config = dict(
    model='multi-label image tagger',
    norm_position='pre',
    parallel_block=False,
    momentum=0.95,
    magnitude_pruning=0.7,
    warmup_steps=370,
)
Rows from block 2, named by matrix and row number. Rows with one number belong to one neuron. Each number is 128 + 32 x the weight over its row's rms, rounded and kept within 0 to 255. All counts start at 0. After the name is the row's rms in percent of the matrix's.
# fc1: MLP up (model.blocks.2.mlp.fc1.weight, 2304x384), inputs 0-191
# fc2: MLP down (model.blocks.2.mlp.fc2.weight, 384x2304, transposed), outputs 0-191
fc1.386 081 [128 163 128  33 128 128 128 128 128 128 128 128 128 128 128 128 128 128 115 128 128 128 128 205   0 128 128 128 128 128 128  61  95 128 128 128 128 128  78 178 128 149 171 128 113 128 128 128 222 128 128 128 128 131 160 128 160 128 128 154 128 128 128 128 128 128 128 128 128 128 128 128 128 128 172  87 128 128 128 128 128 128 128 128 128 128 178 222 128 128 195 114 128 128  75 128 128 128 128 128 128 128 128 128 128 175 128 128 128 128 128 128 128 128 128 128 128 128 128 128 128 128 128 107 128 174 128 128 128  71 128 128  97 128 128 128  48 128 128 128 150 128 142  44 128  91 128 155 128 128 128 128 128  59 128  44 128 128 128 128 126 128 128 128 128 165 128 128 128 128 128 128  26 128 128 128 128 128 128   0 128 128  25 128  64 128 128 128  20 128 128 164]
fc1.387 106 [128 128 128 128 128 128 128 128 128 128 128 128 128 128 128 191 128 174 193 160 128 128 128 128 128  18 128 134  75 128 128 128 128  93 128  79 128 128 128 183 128 184 128 128 128  99 128 128  76 128 128 128 149 165 128 128 128 112 128  41 115 128  26 161 149 128  86 128 128 128 128 128 128 128 128 128 128 128 128 128 128 128 128 154 128 128 128 128 128 141 186 128 128 133 128  67 128  30 128 233 172 128 128  90 128 128 128 154 128 128 183 127  90 218 128 112  33 211  95  67 128 128 116 128 128 128 133 128 128 128 128 128  98 128  88 158 128 128 128 128  73  62 128 128 128 128  61 195 128 128 154 128 128 128 128 188 128 128 128 128 128 128 128 128 128 128 128 128 194 205 128 128 128 128 128 128 108 128 128 212 128 128 128 172 205 128 128 173 128 127 128 128]
fc1.388 121 [128 128 128 128 128 128 128 183 128 151 128 209  17 128 128 128 137 128 128 162 128  62 128 181 192  50 128 128 116 124 128 128 128 128 184 128 174 128 128 128 128  67  69 128 104 128  79 128  43 128 170 128 128 128 128 185 128 128 128 128 128 128 128 128 128 128 128 210 155 193 128 128 184 128 236 128  40 128 128 108 128 128 107 131 128 128 128 128  27 129 128 128 133 152 128  32 128 128 161 111 128 128 195 131 128 128 128 177 128 208 165 128 128  62 128 128 128 128 128 128  17 110 128  76 174 128 128 173  89  59 128 128 128 128  51 139  87 128 128 128 128 128 125  77 128 128 128 128 128 128 148 164  16 128  89 128 128  91 128 128 128 128 128 128 128 128 128 128 128  81 128 128 128 128 128 128 128 128 128  68  84 128  80 128 128 185 128 133 128 128 128 128]
fc1.389 125 [128 128 128  85 128 128 128 158 128 128 128 128   1 128 128 105 128 128 128 191 128 128 128 128 128 128 128 128  66 128 128 128 128 222 128 128 174 128 104 128 128 128 128 128 143 128  85 128 128 128 128 162 128 128 180  82 128 128 128 128 128 219 128 128 147  54 128 128 182 128  98 128 142 128 175 128 128 128 148 128 128 128 128 128  82 172 128 128 128 128 128 128 128  77 128 163 128 226 230 128 128 128 201 128 128 128 136 128 128 128 128 128 225 117 147 128 128 128 128 183 128 128 128 102 128  78 128 128  64 243 128 128 128 128 108 128 128 128 128 128 128  79  96 128  58 128 128 128 128 128 128 128 128 128  57 128 128  79 128 127 115 128 128 128 128 128 128 180 128  66 128 128  73 182 128 128 128 128 128 128  56  91 128 128 128 128 128 128  95 128 128 128]
fc1.390 084 [ 73 127 128 128 128 128 128 135 128 189 128 128 128  55 128 128 128 128 128 128  39 128 191 128  42 176 128 128 128 128 128 128 128 128 128 128 128 128 105 128 128 128 128 104 128 128 128 158 133 128 128 128 128 128 128 128 128 128 114 170 128 128 128  90 128 128 128 157 128 119 128  73 181  48 128  70 128 128 136 128 128 181 128 128 128 128 128  38 128 128 130 128 128 128 128 233 191 195 128  77 128 128 128 128  52 128 129  85 128 128 128 128 128 128 128 128 190 128  25 128 128 128 128 128 128 128  99 128 128   1 128 128 129 128 128 128 128 128 128 128 128 128 128 128 128 128 128 182 128 128 128 128 128 128 139  52 128 128 108 128  80 128 196 101 128 128  77 128 128  34 128 128 123 128 128 128 128 128 128 136  56 203 128  55 128 128 128 128 128 119 177 128]
fc1.391 116 [128 128 128 109 128 128 128 128 120  73 128 169 128 128 128 146 128 148 182 128 128 128 128  45 128 128 128 128 128  47 128 128 163  93 128  68  99 113 128  94 177 128 160 128 128 142 152 128 170 128 182 128 128 128 128 100 128  94 184 128 128  71 128 128 128 128  55  73 128  54 133 128 128 128 182 115 128 128  35 128 128 128 128 128  92 128 138 128 188 128  81 128 128 128 128  40 128 128 128 187 180 167 128 128 128  80  31 128 128 128 128 207 128 128  59 124 128 128 110 142 128 128 128 128  72 128 128 128 133 128 150 161 128 128 128 128 120 128 128 128 128 128 128 128 128 128 128 128 158 128 128 145 128 143 128 128 128 131  93 185 128  87  82  92 140 115 128 100 186 102 107 223  34 128 110  99 128 140  83 128  57 128 209 193 108 128 128  32 128 128 128  86]
fc1.392 087 [128 130 128 128 128 195 164 128 128  29 128 128 215 128 128 128 128 128 128 128 138 110 121 128 122 128 128 128 246 128 128 128 128   7 128 128 160 128 128 107 209 128 112 128 156 128 227 128 128 128 128 128  64 128 128   0 128 128 163  58 128 128 128 128 165 128 128 128 128 128 128  26 128 128 128 128 128 193  67 128 128 128 128 128 123  94 128 128 128 128 128 128 128 128 128 128  83 128 128 128 150 128  54 128 130 128 128  81 128 128 128 128 128 156 128 128  86 128 158 128 128 128 128 165 128 166 128 181 190 132 128 128 115 128 128 128  46 128 128 128 182  94 203  93 128  57 128 128 128 158 128 128 128 128 128 128 100 128 128 128 128 128 128 128 128 128 128 128 128  54 128 128 128 128 128 128 128 128 175 128 128 128 229 192 128 128 239 180 128  98 164 119]
fc1.393 099 [128 128 128 199  86 128  78 128 128 161 128   0 128 128 109 141 128 128 123 128 179 110 128 128 128 128 128 128  68  76  29 128 128 128 128 128 159  58 128 128 128 128 128 128 128 128 128  84 162 128  89  92 128 128 128 128 132 128  98 128 128 128 161 128 128  72 128 128 128 128 128  71  55 128 128  93 162 128 128 128 128 128 137 128 229 128 128 140 128 128 128 128 128 128 128 198  56  71 116 128 128 128 128 160  95 128 162 128 128 128 128  56 128 128 128 128 128 139 164 194 128 190  97  70 128 128 128 144 128 128 128 128 128 128  29 128 128 128 128 128 164 104 128 128 128 128 128 128  65 128 141 128 128 128 128 128 128 128 128 163  60 101   1 128 128 128 128 128 100 128 128 232   9 162 109 128 128 128 128 128 128 190 128 128 128 128 128 128 128 128 125 128]
fc1.394 110 [128 128 136 128 128  87 135  30  75 128 128  84 217 128 209 228 128 128 128 128 128  70 161 128 128 128 160 128 128 128 128 128 119 128 128 128 128 128 113 154 128 128 136 171 235 128 128 128  48 128 128 128 128 128 128 133 128 128 174 128 128 125 128 128 128 128 128 128 128 128 128 128 162 106 214 128 128 128  70  84 128 128 128 142 128 128 128 202  39 128 128 128 128 128 128 108 128  73 128 128 128 146  19 128 128 128 128 128 112  70  76  87 128 128  74 146 128 128 128  88 128  98 128 168  72  35 124 128 128 128 182 204  47 128 128  82 128 128 102 128 128 106 128  58 140 128 147 109 127 128 128  67 128 128 128 186 128   0 128 128 189 162 117  43 128 128 159 170 128 128 138 128 128 128 169 128 128 128 128 128 128 128 128 128 128 128 187 128 128 128 128 164]
fc1.395 088 [128 128 128 128 169 128 128 128 187 181 128 130 120 128 128  89 124 111 128  61 128 128 128 128 128 128 128 234 128 189 128 128 143 128 128 166 128 128  62 128 128 233 128 176 128 128 128 128 128  30 128 128 128 128 128 128 128 128 175 128 128 128 128 149 113 128  43 128 128 128 128 128  50 128 146  50 128 114 128  86 128 128 128 128 128 128 173 128 128 128 128 128  84 128 128 128 128 128  64 128 128 128 128 128 128 213 224 107  68 128 129 128 128 173 128 128 128 128 128 132 174 128 134 128 128 221 128 128  46 128  78 128  56 120  38 128 128 128 119 128 128 187 128   7 233 128 128 128 190 123 128 128 128 128 128 128  84 128  79 128 128 128 128 128 128 105 209   0 136 128 191 243 161 128  57 128 128 132 117 128 128 128  56 128 128 128 128  76 128 128 155 128]
fc1.396 096 [148 106 115 128 128 128 128 163 128 128 128 128 128 128 128 128 184 128 148 128 128 128 128  72 128 128 128 128 128 128 128 128  52 128 128 128 178  36 128 128  95 140 134 128 128 226 128 128 128 128 128 128 128 128  84 128 128 103 128 128 161 111 128 128 128 128  87  64 128 128 255 128 128 128  33 128 110 123  87 128 128 163 128 220 128  66 128 128  85 128 136 128 128 189 128 128 128 128 128 128 128 128 128 128 128 128 128 128 128 128 128 128 158 128 128 128 124  78 128 128 128 128 157 117 128 128  78 128 128 210 128 128 128 128 182 128 128 128 128 215 128 128 128 107 102 128 128  67 128  85 128 128 128 128 103 128  97  47 128 128 159 111 127 128 128 128 145 128 128 128 128  89 128 128 128 128 128 128 128 146 128 128 128 128 128 128 159 128 128 128 104 128]
fc1.397 114 [106  85  70 128 128 117  83 128 128 103 128 128 128 128  74 104 128 128 128 128 170 128 165 128 128 128 229 113 228 128 119 128 184 136 188 115 128 128 128 128 128  28 128 128 128 178 128 128 112 107 128 128 128 128 128 153 128  56 128 128 128 120 128  41 128 128 128 128 128 128 128 128 108 117 114 128 147 128 128 128 128  90 128  77  22 128 128 128 128 128 128 128 119 128 156 128 128 128 128 130  98 128 150 128 157 128 128 128 128 128  42 128 198 199 128  86 128 128 166 167 126 163 128 128 128 128 128 117 128 128 205 128  68 128 128  97 128 128 128 128 128 128 128 128 128 186  77 128 128  90 128 128 160 128  44 128 128 128  99 157  84 224 128 190 128 191 128 128 128 128 128 205 128 128 128 122 128 128  64 128 185 128 128 128 128 128 137 128 128 128 128 128]
fc1.398 106 [ 40 128 128 154 128 128  35 128 163 128 128 128 128 134 128 128 128 128 128  74 136  73 207 128 128 128 128 128 128 175 128 128  70 128 128  73 128 128 121 128  27 128 146 128 128 101  45 128 128 158 128 176 128 117 128 128 128 128 163  74 128 128 128 128 234 128 128 113  98 128 128 128 128 154 128 128 128 128 128  15 128  63 128 128 191 128 128 128 128 128 128 148  90 128 128 128 128 115 128 128 128 128 128 128 128 128  73 128 122 128 128  96  88 128 128 128 115  31 128 128  52 173 120 128 128 128 128  85 128 128 128 128 128 128 142 108 128 128  55 128 180 128 147 128 128 128 128 128 128 128 128 187 128 128 128 128 185 128 128  98 128 128  60 148 200 128 208 128 128  71 128 128 107 105 128 128 128 128 161 128 128 128 177 119  36 128  84 128  93 128 128 128]
fc1.399 082 [128 153 128 128 128 128 128  93 128 128  63  38 128 128 128 128 128 128 128 128 128 128 128 132 128 128 103 128 148 128  80 165  64 128 128 128  42 128 128 128 128 128 128 128 128 128 128 128 128 128 128 128 128 128 128 128  75 128 128 128 128 128 128 128 229 128 128 128 128 128  30 128 128 128 128  44 128 128 128 128   0 128 128 128 128 128 128 128 128 128 128 181 128 128 128 128 128 128 128 128 128 128 128 128 128 128 128 128 128 128  88 128 128 128 128 128   0 178 149 128 128 128 128 128 128 128 128 173 128 128 128 128 128 128  87  29 138 128 106 128 128 128 128 128 128 128 128 128 128 128 134 128 128 128 128 128 128 128 128 128 128 128 128 128 128 128 128 128 128 128 128 128 128 128 128 128 182 213 128 128 128 150 128 128 128 182 128 178 128 128 128 128]
fc1.400 081 [128 140 128  63 128 128 128 128  92 128  96 128 128 128 128 128 204 128 128  88 128 128 128 128 128 128 206 155 128 128  49 128 128 128 128 128 255 183  73 128 128 128 128 194 128 128 124 128 128 128 173 255 128 128 128 128 128  30 128 128  67 129 128 128 128 128 217 128 128 128 128 128 128 128 128 128 128 128 118 128 128 141 128 128 147 130 128 201 128 105 128 128 128 128 128 107 128 128 128 240 113 121 128 144 128 128  61 128 128 186 128 107 128 128 129  90 219 128 128 128 166 128 116  94 128 121 201 128 193 128 128 111 128 128 128 128 255 192 128 128 174 119 128 128 128 128  65 128 128 128 128 128  75 128 230 128 128 106 128 161 128 128  62  71 188 209 128 128 128 128 197 166 128 128 128 128 128 128 128 128  69 190 128 128 128 128 128 128 128 119 128 202]
fc1.401 079 [128 218 128  83 128 128 122 128 128  99 128 128 128 128  49 128 128 202 185 128 128 128 128 128   0  28  84 128 128 128 101 171 128 137 128 128 128 128 242 128 128 128 128 128 128 128 128  83  81 128 190  85 213 128 128 128 128 128 128 128  71 113 128 128  76 178  24 124  72 128 128 128 130  43 128 128 128 212 128 128  89 128 128 128 128 128 128  84 128 128 128 128 128 128 128 137 128 191 128 128 128 149 206 128 128 139 128 128 163 128  48 128 128 128 128 128  74 128 199 128 128  82 128 128 128 128  85 128 128  92 128 128 128 128 128 128 128  52 128 167 128 110 128 128 128 128 128 128 255 128 165  52 128 128 128 128  54 128 128 128 128 148 128 128 128  25 128 128 128 128 128 128 128 128  50 128  65 238 128 128 128 128 128 128 192 128 128 159 175 203 128 128]
fc1.402 091 [128 128 128 190 155 128 128 128 185 128 128 118 128 128 128 219 159  89 128  48 192 128 237 128 128 128 128 128 128 128 128 128 128 128 128 128 128 128 128 139 128 116 128 128 128 128 128  80 103 128 128 128 128 128 128 128 128 128 128 128 128 128 128 128 128 128 128 128 128 128 171 212 128 128 184 255 198 128 128  12 128 128 128 205 165 128 124 128 161 128 128 128 128 191 113 203 128 128 128 128 151  93 128 128  92 128  74 128 161 128 128 128 159 128 128 128  91 128 189 128 128 128 128 179 117 113 128 128  78  53 102 128 128 128 128 151 128 128 128 128 128  93 128 128 128 128 128 128 128 183  39 128 128 128 128 210 128 128 128  83 128 128 128 128 128  65 128 128 128 128 128 128 164 128 128 128 128 128  68 151 196  74 155 128 116 128 132 169 128 120 128 128]
fc1.403 095 [128 128 128 128 128 128 128  34 128 128 116 128 128 128 128 128 177 128  97   6 128 128 128 128 128 128 255 128 128 128 128 128 128 128 128 157 128 128 128 128 128 128  60 121 128 128  95 128 128 190 128 128 128 128 128 128 128 128 128 128  76 128 128 128 128 128 128 128 128 169 175 128 198 128  73 128 192 128 247  71 128 128 128 128 128 128 128 128 144  77 128 128  32 128 128 146 128 128  95 128 128 128 157 128 128 101 128 128 128 128 128  71 128 128 128 128 128 220 120  77 128 255 128 166  35 174  86 128 141 128  92 145 128 128 128  48 156 128 128 128 128  46  47 128 128 128 128 128 128 115 128 128  78 115 164 147 128 128 128 128 148 128 128 128 128  76 128 167 128 150 128 128 128 128 249 177 128  96 128 128 128 128 128  85 128 128 128 128 202 155 175 128]
fc2.386 087 [128 128  85 184 128 128 128 128 189 128 128 128 128 125 128 143 128 128 128 128 127 128 128  27 255 128 128 128  69 116  54 128 128 128 128 128 128 128 173  43 128  77  19 128 128  73 128 128  71  78 128 106 128  56  92 128  62 126 128  44 128 141 128 128  81  74 128 128 128 128 128 109 128 128  78 128 128 130 128 128  94 128 128 128  91 128 128 103 128 128 128 128  63 159 128 128 128 128 128 128 128 128 128  62 128 128 128 128 128 128 158 128 204 128 128 128 128 128 128 170 128 128 124 128 128 128 128 128 128 128 128 136 187 183 128 164 128 128 128 128 171 128 128 128 128 128 128  41 128 128 128 128 232 249 128 166 128 128  60 128 128 128 128 101 128 128 128 128 128 128 128 128 128 188 128 128 128 128 128 237 128 128 189 128 128 102 179 106 223 112 128 128]
fc2.387 100 [128 128 191 162 151 128 128 169 128 128 171 128 128 128 128  31 128 128 128 128 128 128 128 179 128 128 128  68 128 128 128  87 128 128 128 128 128 128 128 128 180   0 190 128 128 128 144 128 131 128 142   1 128 128 128 128 128 134 128 180 215 128 219 113 128 128 128 120 128 128 128 128 128 107 211 128 163 128 128  12 128  48 128 128 128  89 128 128 128 128 128 128 128 128 128 172 131 128 180 128 128 125 128 128 128 128 128 128 128  72 128 128 128  48 128 128 128  17 128 128 128 128 128 128 178 128 128  67 227 128 128 128 128 128 128 128 128 128 198 128 128 128  64 122 128 157 128 128  60 136  49  98 128  98 128 128 138 128 108 128 128 136 128 128 188 179  95 128 128 128 128 128 128 128 174 128 128 128 128 128  58 174 169 128 128 142 128 128 128 128 128 128]
fc2.388 145 [128 128 128 128 128 128 171 128 128  25 101  91 128 128 128 184 101 128 128 128 128 128 128 128 128 128 128 128 181 150 155 128 128 128  90 128  43 128 128 125  90 174 162 128  76 128 217 128 128 126 128 205 174 128 128 121  94  67 128  59  49 128 128 128 128 128 128  59 128  54 128 128  88 128 128 128 164 122 128 128 128 128 199 128 128 128 180 128 196 128 128 158 128 100 104 128 106 147 128 128 205  74  90 128 128 194 128 128 128 128  62 128 128 128 128 115 128  61  60 128 119 207 128 241 128 145 128 128  87 128 128 128 128 189 180 128 128 137 128 128 197 200 140 146  90 128 191 128 130 128  77  63 128 128 122 128 128 211 129 159 128 128  87 128 128 128 128 131 128 128 128 128 128 154 128 128 105  95 128 122 128 216 209 128 128  69 214 128 139 128 128 128]
fc2.389 120 [128 128  94 128 128 128 128 122 229 128 128 128 128 128 128 179 128  92 128  54 170 128 128 128 128 128 128 128 211 128 128 128 128 128 111 255 128 169 128 212 128 128 128 128 188 128 176 128 128 128 128 140 128 128 151  66 128 128 168  99 128 120 155 128 161 128 128 235 128 128  59  44  97 195 173 128 128 128 128  94 167 128 128 126 128 128 128  57 128 128 164 158  92 128  55 128 128  91 128 128 128 128  91 128 128 128 128  98 180 128 150 128  82 128 129  85 128  24 128 128 128 121 128 111 128 128 217 128 128   0 128 128 190 115 128 128 128 148 128 128 128 200 185 175 128 128 128 128 182  93 198  99 128 128 134 128 100 128 128 200  82  52 128  95 128 128 128  97 128  72  40 128 128 128 128 184 128 128  68 128 128  52 128  93 128  95 128 128  99 128 128 128]
fc2.390 103 [128 128 128 128 128  91 102 115  83  99 128 128 213 183 128 128 128 137  86 128 128 128 128 181 155  49 128 128  86 134 128 181 128 128  96 128 128 128 157 128  70 128  98 128 119 132 128  56  67  84 128 176 128 182 128 128 128 128 128  70 128 128 159 189 128 170 128 128 128 128 128 128 128 128 232 128 128 128 128 128 128 128 236 154 111 128 128 128 128 128 110  77 128 128 128 128 128 128 210 205 128  56 169 128 128 137  87 128 128 107 154  38 128 128 128 128 128 128 163 100 128 189 110 128 128 128 154 128 128 128 197 128 237 128 128 128 128 128  42 128 128 170 128 128 128 128 128  63 128 128 128 128 128 128 136 128  86 128 212 128 103 128 128 128 146 113 128 128  71 128  91 128 128 128 128 128 128 128 128  70 128  54 176 128 128  95 128 128  83 128 128 128]
fc2.391 104 [128 158  80 128 128 128 128 128 193 128 128 128 115 128 128 128 128 128 128 128 128 169  92 128 128 128 128 128 193 213 128 122 128 123   5 171 139 128 128 135  89 175 128   0 128 128 128 128 169 120 128 198 128  67 128 131 128 128 128  66 128 162 128 128 128 161 235 255 128 128  95 128  67 154  11 144 128 128 180 148 128 133 128 128 135  74 128 128 128 145 128 130 100 128 128 128 128 128 128 128 128 128 128 128 129 128 128 128 128 197 128 127 128 128 128 128 220 128 128  69 156 101  93 128 205 128 128 131 128  96 128 128 128 128 128 128 128 128 128 128 175 143 128 128 128  93 196 128 128 171 128 128 128 128 128 128 128 157 128  21  91 128 128 153 150 158 128 128 128 255 133  44 125  85 126 128  99  79 128  93 182 213 128  46 142 128 128 128 159 107  81 167]
fc2.392 085 [128 128 128  43 128 128 128 128 129 104 128 162 128 128 128 128 128 128  43 128 157 149 139 128 128 128 115 162 108 119 128 128  70 128 118 128 128 128 128 128  78 128 128 128 128 148  82 129 146 128 128 128 128 123 128 255  92 128 128 128 107 144 128 128 128 128 128 128 128 128  68 128 103  84 128 128 146 128 255 140 158 128 128 128 128 128 128 128 134 128 128 128 119 128  80 128 165  66 128 128 128 128 194 128 128 128 128 192 202 128  49 128 128  61 128 128 128 128  89 128 128 128 131 128 128 128 128  99 116 124 128 128 128 217 128 128 128 128 128 128 128 128  43 208 128 128 128 128 128 128 214 128 128 128 128 128 164 128 128 128 102 128 128 201 128 128 128 128 128 128 128 128 128 121 128 128 128 128 128 128 128 128 128 128 128 128  65 128 128 128 128 128]
fc2.393 107 [128 128 128 128 128 128 128 128 128 128 128 211 128 162 128 160 128  84 128 128  90 128 119 128 128  65 128 128 186 128 128 128 128 128  95 128 128 128 128 128 141 128 128 160 128 128 128 128 128 128  70 128 128 128 128  68 128 128 128 189 128 128  93 128 128 203 128 128 128 128 128 128 128 128 100 194 146 128 128 128 128 128  59  37 128 128 128 128 128 128 128 128 148 144 128 128 192 185 128 128 128 128 128 100 128 128 128 128 128 128 128 173 128 128 163 128 162 128 171  86 128 152 147  98 128 128 128 108  97 188 128 128  75 128 128  69 128 128 156 128 128 128 128   6 244 128 128 128 128 121 128 128 194 128 128 179 128 128  98 128 128  92 217 128 128 128 128 128 128 128  99  85 255 128 172 128 128 128 128 128 128 128 128 128 128 193 128 128  85 128 188 128]
fc2.394 137 [128 128  59 108 128 128  92 188 128 183 128 241  80 128 128 128 128 128 128 128 128 228 128 128 128 122 128  96 128 160 128 128 114 128 128 197 128 128 104 128 120  48 124 128 128 128 128 111 128 202 128 128 193 128 147 104 128 128 128 128 128 156 128 128 128 188 128 128 128  42 128 188  95 128 128 128 128  42 128 128 128 131 128 128 127 179 128 128 202 109 128 118 128 128 129 128 128 151 128 169 188 128 128 128 128 128 196 128 128 128 186 128 128 128 180  67 128 142 128 189 128  73 128 128 226 205 128 128 128 133 115 128 128 128 133 128 220 130 128 128 128 128 128 128  89 109 186 255 128 205 128 128 128 128 128   1 159 238 128 128  83 138 157 128 104 128 128 128 128 128  52 138 128 181 105 128 128  97 119 128 128 104 128 128 128 128 128 128 128 165 128  71]
fc2.395 079 [128 128 128 128 128 128 149 128 128 128 128 128 128 128 128 128 128 128 107 169 128 128 128 128 198 128 128   0 128 128 128 128 164 128  89  65 128 142 128 128 128   0  76 128 114 143 128 128  81 251 128 128 128 128 128 216 128 128  48 128 119  64 128 128 128 128 191 128 128 128 128 128 128 128 128 202 128 191 128 128 128 128 128 128 128 128 128 128 128 128 128 128 128 128 128 128  98 128 214 128 128 128 128 128 128  53  19 128 128 128 128 128 128  98 128 128  94 128 150 128 117 128 128 128 128  35 128 128 212 128 128 128 141 128 251 160 128 128 108 128 128  61 128 168   0 128 128 128 128 128 128  71 128 128 112 128 182 128  66  59 128 128 128 128 128 128  80 221 128 128 128  94 128 128 128 128 128 128 128  71 200 128 187 164 128  92 128 164 128 128  39 126]
fc2.396 095 [ 79 128 128 128 128 128 128 128 141 128 128  67 128 128 100 120 128 128 128 128 151 128 128 128  86  86 128 128 128 128 177 128 128 128  62 128 128 128 124 185 128 128 171  92 134  96 126 128  47  62 128 128 128 128 166 128 128 206 149 137 128 128 185 128 128 128 128  99 128 147 128 147 128 202 128 128 128 128 128 128 128 128 128 128 128 174 128 128 205 128 128 128 128  57 128 198 128 128  62  56 128 128 128 128 128 100  89 128 128 128 128 127 128 128 128 128 128 164 128  92  86 212 128 128 128 128 128  47 128 128 128 114 171 128 128 128 128  68 128 128 128 128 128 238 128 128 138 148 128 128  69 148 128 128 128  35 181 128 128 128 128 128 128 128 177 128 128 128 128 135 130 191 144  80 128 128 128 128 128 128 128 128 128 128 128 141 128 156 128 128 128 128]
fc2.397 104 [128 128 241 128 170 128 128  88 128 128 128 138 128 128 128 128 128 128 128 128 128  99 128 128 128  73 128 158 128 128 128 150 128 128 128 128 128  89 128 146 128 166 128 128 128 128 128 128  76 128 128 128  63 128 128 128 128 128  52 128 128 128 128 214 128 126 128 128 128 128  81 128 128 121 128 128 128 128 128 128 128 128 128 200 242 128 141 128 128 128 128 128 128 128 128 128  89 128  46 128 128  65  56 128 128 128 128 113 128 128 174 128  71 128  93 128 128  57 138 128 128 128 128 128 128 128 128 128 128 128  27 196 204 128 128 128 128 128 128 128 160 128 128 128 128 128 128 128 128 128 121 128 128  62 136 128 128 128 128  63 166  58 137 128 128 128 128 182 128 163  72 128 128 128 128 238 128 128 216 128 128 128 128  52 128 128 128 128 128 128 128 128]
fc2.398 110 [128 128 128 128 128 128 128 138 128 145 128 128 128 128 128 128 113 128 128 140 105 128 128 128 128 128 128 128 128  90 128 128  75 128 128 128 128 128  91 128 169 255 128  32 128 128 172 137 128  41 159 132 128 128  22 161 128 128 128 128 128 128 128 128 101 128 128  20 128 128 128 128 166 128 128 134 128 128 128 128  98 128  86 128 128 128 128 128 128 169 196 128 128 128 128 128 128 182 128 128 161 128 128 128 128 128 128 128 128 191 128 128 207 128 128 151 212 128 111 128 128 128 128 128 128 128 128 128 128 206 128 128 162 128 128 184 128 215 213 128 128 206 128 128 128 100 128 128 128 128 128 128 128 128 128 128  19 128 128  85 128 128 179 128  80  62  75 128 128 128 128 128 204 139 128 128 146 128 128 128 128 164 128 128 128 128 165  71  76 128 128 128]
fc2.399 083 [128 128 128 128 128 128 106 128 128 185 128 188 128 128 121 128 128 128  84 212 128 128 128 128 128 128 128 128 128 128 128 128 189 128 128 128 161 128 128  70 128 148 128 128 128 106 128 147 167 128 128 128 128 128 128 128 208 166 131 128 167 128 128 128  89 128 128 128 128  70 209 128 128 128 128 255 128  58 128 128 255 128 128 142 128 128  90 128 128 128 128 128 128 128 128 128 128 128 128 128 128 128 128 128 128 186 128  93 128 128 128 128 128 128 128 128 255 128 128 128 128 128 128 128 128 128 128 128 128 128 128  91 128 128 243 174 128 128 128 128 128 128 128 109 128 128  92 134 128 128 128 108 128 128 128 117 128 158 128 128 128  78 123 128 128 128 128 128 128 128 128 128 128 128 128 128  60  53 128 128 128 128 128 155 128 128 128 128 179 128 128 128]
fc2.400 082 [128  55 236 138 128 128 128  88 128 128 128 128  43 163 128 128 128 128 128 128 128 128 128 128 128  80 128 128 128 128 180  90 211 128 128 128  49 153 128  72 128 128 128 128  22 128 128 151 104  62  68  63 115 128 128 128 128 128 128  69 255 128 128 128 128 128 128 128 128 128  63 128 128 128 128 128 128 128 128 128 128 128 128 128 150 228 103 149 128 169 128 128 128 128 128 130 128 128 128  80 128 116 128 165  17 128 218 128 128 128 128 128 128 128 128 208 128 176 115 128 128   9 166 128 128 128 128 128 128 128 128 128 108 128 128  56 128 128 128  84 128 128 128 128 128 128 181 128 226 128 128  75 128 128 128 128 128 128 128 128 128 128 255 207 128 128 128 128 128 128 128 128  91 128 128 128 128 128 128 128 128   0  64 128 128  61 164 128 128 128 128  79]
fc2.401 078 [128 128 128 128 128 128  82 128 128 128 128 128 128 128 255 128 128 130 128 128 128 128  75 128 128 168 128 128 128 128 128 128 164 128 128 128 128 128 128 128 128 128 128 166 191 128 128 157 128 128 128 128  68 128 128 128 128 128 128 128 128 128 128 107 154 125 255 238 171 128 128 128 128 128 128 128 128 128 128 128 128 128 170 128  78 128 128 128 128 128 128 128 128 128 128 128 128  61 128  33 128 128  62 204 128 128  89 128 128 128 194 128 128 128 128 128 150  97  45 128 128 128 128 128 128 107 128  88 128 182 128 175 128 128 128 137 128 128 174 128 128 128 128 128 128 128 128 128  25 128 128 128 128 128 128 128 128 128 128  69 128 128 128 128 149 220 128 128 128 128 208 174 128 128 254 128 128  51 128 249 128 128 128 137 128 128 208 128  67  13 128 128]
fc2.402 090 [128 120 128  66 128 129 210  34 128 128 128 216 128  28 128 128 128 128 128 128 128  41  54 128 128 128 128 128  55 128  65 128 128 136 102 128 115 128 128 128 158 181 128 128 128 128 113 128 128 128 128 128 128 128 128 128  85 128 128 189  52 106 128 112 128 128 128 128 142 128  82 128 182 194 128 128 128 128 128 216 128 128 117 128 128 128 166 128 136 128 128 128 128 128 128 128  79 128 128 128 128 250 128 128 128 128  82  43 128 128 128  87 124 109 128 185 128 128 128 128 128 140 128 128 128 128 128 128 128 197 255  76 128 128 128 128  70 124 128 128 128 193 128 128 148 206 128  76 128 128 127 128 128 128 128  77 128 128  61  92 128  77 128 128 128 128  90 128 128 128 128 128 128 128 128 125 128 128 206 128 128 182 128 128 128 128 128 128 128   0 128 128]
fc2.403 090 [128 128 128 128 128 128  56 191 128 188 128  22 128 128 128 128  62 128 128 230 128 130 128 128 128 141 128 128 128 109 128 128 128 128 128  72 128  93 128 128 128 128 216 128 128 128 128 128 128 128  97 128 159 128 128 128 128 128 128 173 238 128 172 128 128 128 128 105 128 128  80 208 128 165  86 128  94 128  10 163 128 128 183 151 128 128 128 128 128 128 128 128 243  27 128 128 128 128 128 128 128 128 128 128 128 128 128 128 153 128 128 167 128 128 128 127 128 128 128 128 128 128 180 128 128 128 128 137 174 128 128 128 128 128 127 128 128 128 128 128 128 128 122  73 238 128 190 128 128 128 128 178 156 128 128 128 128 158 128 128 128 128 185 111 128 128 128 128 128 128  89 128 128 128 128  31 128 128 128 128 128 128 128 234 128 128 128 128   0 106 192 128]